A small self-supervised image encoder, trained from scratch.
Data: trained on rendered rooms with furniture, 36250 training examples.
Rows from block 5, named by matrix and row number. Rows with one number belong to one neuron. Each number is 128 + 32 x the weight over its row's rms, rounded and kept within 0 to 255. All counts start at 0. Numbers have three digits each. After the name is the row's rms in percent of the matrix's.
# fc1: MLP up (model.blocks.5.mlp.fc1.weight, 1024x256), inputs 0-85
# fc2: MLP down (model.blocks.5.mlp.fc2.weight, 256x1024, transposed), outputs 0-85
fc1.124 215:121182067157100166175113096132115136163104083130065149100116148092175070165114074141166074131131122090137073093129154141111150102142129110091155128128135115142100104120122109070147152109105145154137141108183157138123090090085160139137073121125187149116160200
fc2.124 230:122172128151070133149156152188144135137152097151177159126099139077116143142084120157108116150146158151125104103121171156146114151146166163120095088130154105141175145120190114126085112178132150141172121158137161095089091134161162146082068055139172147104155115
fc1.125 181:156163109234135095136119151113149127118099091130101132135128115085190116140140117172108140116105127126121119119167114112128139132108194172143156118076153111082079162155115134112129178109115121112118158161131132123072120131139097096167148155124142130125141187
fc2.125 188:114121157090111124095146125184116170121190197132143115161121151182067165098131106113145175106158097196104170165128110144083121160176072095128084125148128154143143118085153122104155091125161159207112095125107116113139138152115171100154120142134096114133091092
fc1.126 035:128114125201123113065120140105184059137133140144151127151135072133119116097094105078110157108125122172108089172177131078131160163124191138182161115077172088063076181159125108125161157122140085118098132170076096123041127167127114088127155145120095062120128125
fc2.126 019:124107122176126076124152195127115171131126149134169133114147139113180136098146150128154145136171098136088145134206145088121169123100092174151072202114067104089140163143121145147082134115181120163098109179134114125166118132102088104110128125090165129138173139
fc1.127 053:096136118200157109083129132106155058131113180090156125142155094143110137091130134102155139096110098181186087121197107065116177172110207069136135119157148142114117146086088132141150177097107119132114088135036103145135112129151102051129146138105121083162139124
fc2.127 030:174163101110102078126153120109102058124128088152138134062118068175146127189177213129139130123034077143165104140147121139184133178160128120132149128126167130105131075157047142159129153119114092137120121121146094161126161165126090090089158124146083093108110145
fc1.128 045:129134139218134157092137146160177113113123124159080112116113065154104141072128127107172187122076131172156110133188076091105134153178197112179131197150162141101103138099118115114096146139160088165160100136096115151065140154163083067134118145107096092097089122
fc2.128 024:132108115120119115174112104103103170108176075122193144124168177105110084113115084114177111145147118090122152075127109130129179099099112131089145148160104168123121146156124134160095052104086085126150115151209136104156090092129160137060150157106172094140189121
fc1.129 025:084167106131174123059113159179155132106124140114144132142132098142164125116089135144166180123081123110120083126208107119130144122116206149115111110151115133139098155089128145077094156080142157093142094173079077168102143114090090048088129187123105117158110117
fc2.129 009:089083139114145222116094174108104157052096112091125079109168173145157081132180159149115084101105121206171151184191165134144206119074142180144108122056060074128157167173099119158151149131115104139100093093136087140186140114157111081123178108122114083165116105
fc1.130 026:171097087129140114110086148093151088076159178132122153118178143123116159064181148075136173057120145150185155137187105076149105176140113111128097162162111152118092084125148087118098129167098139157167150102093154098084172117119122125074163114115095080165118142
fc2.130 008:090124148132196197129152109069075117115139132098174158068138161167112099193139200163157068095094108099162135121099122122177189116114144075153084108086119101123128133157108156181161076116118150122067138123070151105143107148143125168135117114141111148104129136
fc1.131 038:180135139137088118044152110125134077086143138111118159138128106159141139070168149073162150133130075119186098121211115052154124133123174123171149146116126146108119106109142103078126212112106097140101101127091098140087121166102107088125160173097102089128126159
fc2.131 018:116127104157085176098100158125163099058136065145147074145163122143174133145141103137072109110148143163131108185152116129069179116116161187142137168080101099088116135103077070089082133137136141106089180142132051082136136161155069092145183182097158128138078123
fc1.132 118:134154110135114121088120131134161109120084147125106107131127119099133124170090141080133131117086067101135109124152159104138090150149132096197140144113135139113115125156118154146153163135151131144108112150112136130113228200104117107127085132060145154033145221
fc2.132 092:173178105128154110117134140118087098130110134098175125088106129195158112126116168130156142108118112139132154146156098135170107105084069151116083123107152083118183098148100124144121142135130133113145132199106105160141159148109110099102177155090085095091060134
fc1.133 049:170117076173150129122118152133129080151116140164072126155118087092127183068126101094167167130127094162142087165218117091108164144153159168177148136122125111084129158109121124107136166140190087159128109157096138150095146165160079041119114115094127078122138134
fc2.133 025:161116132064131133136143152098140142139132067127113100115089142150141178145159135080141129113178097116100139131098202159102096144115091165160106172112096127138122122095156093149125085151092145078149160176167128134195150106104102147156137138127127131077128159
fc1.134 036:153138168199150172083109089079207068155149135167171119157186064191098140138140129139132203100147083149197149138171114093118134176131160119180098138086141111114078140088148089109146207105123113119067086100096127141056151120142168057119121140104126085113125110
fc2.134 016:133070153150105097107111133168100163168165164111140179182160203098100090092110139114134067178147125115112112082093085109159105139168141104151106145159078173167137167139213154164098095154126139178156060142078183107160090145090157123140101088149140096152141138
fc1.135 229:124145135150167137131147125058134136124113092134089087057100081161215107151199165175164118093087147133153171183148152120140151126082118163150111137030125087098076085167102092115148155074173114095080159102135067188107147106116059113176178151125096111125095197
fc2.135 229:132134144117092105133155091210074103098099122107157169162145160087100140113100136136099104157140121101161065107118143118136113141140177083094127134198096102211132141116203097120104102147101187159161085140133192118135094099139169148099094089132122139107136148
fc1.136 210:134090108193142114132117172113196020136158144171112073202145122093138174073115110141145193061145163128154119173160090121078086178144176175137160123106180127117077139101147116087147176105157109108116122168136116128090073106173096092131179173130098099129140112
fc2.136 230:118080169109144115110090173096139149107158123064082085161119083096120078106143148117121077128132136111167198136137104181138139111149100103176163148124123116089109182120113129156179142167138110108120131113153097151111150102114133107139186144102153114129149130
fc1.137 031:127138096187091139076131071136159082135143114134119154176178108110183172131118148059160143105073114130160071146165088091140202159137150122189123192113170111113142166106137104102107130169130132159155126138091114124116155166132090041164132091082134104165126160
fc2.137 011:135183130132124087142215167170119139110083085100117098120092117124198124159110099094115100131119078199096125134152174131161101095153114187086081144168091114123138082146106115177144145163109167130125144140100151193190173149111118125105134107136092102103103198
fc1.138 043:131116149165129136050115144106185043123164146176140127173134063120112142144120095108119168097109148124137127121164148084124153184138192131174117107132173107106087120134143105074150208100159133144108142091079095135086140156111105083138102116147074080131124158
fc2.138 024:138168052110071132115091159123175107135148123153151132070135118138099124123107133141192180113142112123038122146120162112089109109107147164112120139103134144124156115132099159103138112124147117118098157202190141107135129151169091097091129128043098177120129104
fc1.139 055:163124109178161169096142111157155059141123080180082130141169088132165143101141104110141173107111082146124131116179114111143153195125212158187160144139156135043081152152133141123136187087175119123107116124100162106078132163110125057143156179127133081128139136
fc2.139 037:124156171082165146065104103068122100128110163146118085103143101167119163109149148150148219131123135131103128158130092103130135131128055131175081158102114149155127031145121118130160129122074177088149121138073131132131149154086059104160135133152044154133081099
fc1.140 030:189149103146110147108087139146150065131135126149114130099165070148126183100167109089148196156122140147160124165173130094114193178112179123165139184156169147134100156110118114107145174158132130152147113089069138104117121157102140046118114136121112134098088125
fc2.140 018:151157157176177064159159106145092172150144095089156159092077143178184093151168164150134095144090141139190142177112103135147136099109082084121093168085162071095137135149099141160098104144157148148090108170105153168148115102115168156129106140157159107129128182
fc1.141 027:169140092168100143097140080173156127126151115175147116140186161114144078110106131130167168142145151114181134136222143141153161154167188128137110165085116109168045110059094142129154188170134094111137166103139173090093167127149136090141098114068129126144116122
fc2.141 007:125174150088104108117143097113108145151102171129116144136137114080182182150153152096079112071092108147106175075139120098126117138155055121160105159115125196130134141144148134141160145101116110114120058094155171165176130147107098119195133058142084170127118166
fc1.142 054:170116141154112131052138092096161103134123176165108105175151079099151139090148157114135182120147076127172097129189122050111144194187208126173170150156144151063088094142093128090174152103109170137151136176092145112076134186122146046144113144130127123115102129
fc2.142 034:100136141134099132144158157176137099142173112128150153115106143138093135163121201147156138121109114176089147153128156124096107143113149142117166155160146113059114101180172188176153107127200067083150146190184098116055117141160145147108135134118130116099136133
fc1.143 054:175170115171134129079132129110134063106128103140130104159145071124116128074160084119170202151068113089160107135212103109079171164174243107118141133130150112099065112133115122070172166118131160121114126160098133152133132155122123024139143143123126063108126145
fc2.143 040:131123122136089112104123150166149115151136210171081151123062138128135136106122149198118171097167150114120066147131126111095120134151141175153103130133104121125156073150160118117121147113186156165136117152087175045149101132040128130120149085157129149090081127
fc1.144 234:140086154145155084122097140106152123125169099123114102134131106111094132128118134169169159108200144138120151143138090104105104150089129125158141147087209116168120116157187156118101137114133158136108069171114122094089138114116155120138160182105146163095154144
fc2.144 273:107138071087133205148140079152086136147069144103102155139103144164141114135112110112076087162059092118133122106120113159145148085163116090077132087161114142097145173085084138130189125110077086137157179074130131167119142145146117122140102115175120087134097130
fc1.145 118:182106112156163083086119187087131136142046107160111118125117086157125131122127145073142176133093125076112086143155090130120135147191137122156118215123119100106112104179129152107160142054111113146120154168034100135065162160134131085145110159148096126075124204
fc2.145 098:143139090151160180100109125116188172142182140104119110088113135150135151107152037147140176117148104146069128142150142128024121110122105134157115100107133141100160127081109098127147137128121159151119195157108130093192170164097070105146122135093157162128066105
fc1.146 042:135106098154152110102106178093166092169077174144147121179135078156127159087202095070144187103091094098143121184167112094116129155199178145164158147114116116091122117129163110116152201089088095151125115150083137134098110165137124082159123158127100117127139140
fc2.146 025:127128136088106214117120094110080111176161110123135091144170088147127106101142133200096108128160085180200159127127162110138167122091157128148119085094133141094070128066085038127088113163095153064136148067102079110124157121118082132141141105140154119167091107
fc1.147 036:183126144167133101068112202124121054126128090154174152115167056133137158097163121104160154134130124119121165144200159104122142158113216122152124198143140117115118133050109109101110172088169138113141122175084139177099127136113094068114136109104142154139130158
fc2.147 028:134122115190125070145171167109151075092083089121102132127148110076197074165087126178140151111122169073122109079185108111141123143108127173093124143121126140105089075168126141148135175107141100083132100086109115106069122108083101122142172119144120144112136146
fc1.148 040:183092108167157086054136128102136099127128133152108094173164075123151105085165114092126162119117117132170136136188102128111161119154197139105093165132188120083119169135112136075125210115180129116098137109108135176045142186137128090161130091156118108160129156
fc2.148 025:146160192105170118113090087093194120120168136142150071081130066138135186130156118144109149069139108149155174169159157099126082125083092146202130123063161122157135116110133144153102159162119162101053171108082112158114127122100092094144135195156106156156118144
fc1.149 039:137080093167141127106099131177178084135133084142086145153126050144187111082127100128124147155132119115148091122203141086122123190103223109161167174102199142108115078169133135143127185120107070156114110092093102127115130103149123077116151090142150048103126160
fc2.149 018:142115122117152150102180074163105100177143093131118186167104156122093147127057077121096122143179091128109081119088114135170098124168163141098117144183088148124184134140125153144135061114081134152155130174106137097170094109152160157109103164157057165105111118
fc1.150 047:155154108214105138103096159138130099093118174120129173156189131114133108066144090136155194066105170110159119180193099096136169144118220124166133141104136128140078127120119127125122168165130118162115124117075150141076116181154129031121144136128154074163128092
fc2.150 034:104118209171156124111036142122221109098084162113097085189122156145142146125166126123115083097100112184128167105154116098105108170130157120192130148122117171130125122122182103182129210139155115100073158083164140129073143111129116093142154141161131134118139126
fc1.152 045:169090162208094091115118151152158098116148095155080107161116060095145165144139097153144127150104108089155131112178148114118145130107210134193121177109110112104113124121123098068146220088145136151149123180109157106104116160091140035132147119116111084144169143
fc2.152 020:147108130150176168158143137093100192176125119138119138085117110091166104136165132163122111111145148099107140125128141123171167099109089185147159141097111138121118143164072131150079099111150125141149149128106111139141117110087108150167156177154157074189153167
fc1.153 034:170146144189092096129135095157131072076098131105150157119121103130141187107136099125092205100066091109184123123198104056120114177155168165116143150115101132110101137083143117096161168121113097099172151174104143104086146159150103070169158147120150131153094185
fc2.153 019:133152141103150143161163068105085077112094109153098099159155186089080076182137182118146063141101159150174134070149067115203134176109096097142151069131172135122091110175138169109156150088086165102172099080143144139075136101112158119086143164148108114126156116
fc1.154 074:152135103171106144101110181103161077151108161127118074159151084138135120120117142132177181062109122141182134145184107109109146202159172116171124105120142131149122091136132071102177181138142149138133153127062137145090188160103091061167161111114113121162091118
fc2.154 047:130161155095106132146167110194111123118147117175098120114134078144084147113149155143123129130106148127136130086062142133155112129172096090106200123130160119228111116145128165116108126158107163113157132074142157155089134158113149167053102157106119091120123150
fc1.155 032:194154103145152110121114139124150048108182092166101059166147066113149118120152093103119162133126100178099105126183152113114122130155218129127117173092186116098125101154116109143177181101117103133110180102110082150081167179169143098140126089107105152136181168
fc2.155 019:174161107079101105108133096143095174156121144080117164166170130164101152063095142078135134100098112089108089096153117109128122124160114088156116179169076167159156114070099151141158110114092164170148097145086148184124171141083104055104094096077118155112127163
fc1.156 211:108120103166085114129121164145201007136117130183107121212115141105085166126110090083163120107124121147141141105158138108110081215132206131139183088164183146110118154107227162120144190150143076127170136101133144087090108143176137087134117115157140112085181090
fc2.156 226:095112186132150152114090127136147099071141104094095118117107115197131165126196122131081168193161128166080099200110097129100168129151143132138122232143141080125176134104158115130100122141181131179116125191100123096143114154147130124104143155079110128183102052
fc1.157 189:066085123117133117088133114157182105130126094101081064140135115131101158126163098085120100129163104220149163081129149133164074140099132118124201176143119109101143178072163152119121144148145054110204131051157077180131175139172133128104132113089117124138164175
fc2.157 179:144143125167095162137092190048130108130069121116087146137164153078116123104124071149160154120153176087151103119134110094113132101175161106138111133124126153185092131137128100042156131055106151156175127140147154092130023105146157131133112130125163124183143120
fc1.158 040:148151134195086104079094149119182123101125161129133124145165112113117181099110080127152159118141119152122090144208119098122177135131180161206080129141174104118083095099113159084147200151088142101161149104125154116085101118090126063108136163065140085144082121
fc2.158 019:106091150145150143181156100123143095117110080178101101134121093143117074132144155149126153175148181098102176165170126151189140115115112147073149142103140100152079086156138067052152102122127119065164135073136132191114110105134138109093156191150097048171101132
fc1.159 044:180099140177092126051129108104171109118115150119137152138158076125149184072126097095117141112074151148154146157192121066096154185136180095205150107134144160148106105125155121115130188100123127159085156122069152136065175151093138083138109122103086112143115174
fc2.159 027:131101134219166132131148192162180111123106103137095086129094131081177142155139098167107110057092149111164125120160092111107062129082154153132124095118170109136053108131133107123156181124174090082072136115166111122114083115144124151177169166182162084122181142
fc1.160 033:187141172142140120099180112148138043138094142144130082176134083164138111122101113148121151141111085086149148148201118140134145150143158153160123154153136119124041088148121122068166170146143121086125082156096141118087164190123151021101159108156103119102179106
fc2.160 017:102081138150091135138120074133168133106198090160192139107157115092110111122172098139166121114119132135162166139170138126102122112108181133077182085122186120150134189103127114116073169151159060101094105091167138134107106133147189073094166170092136061157161127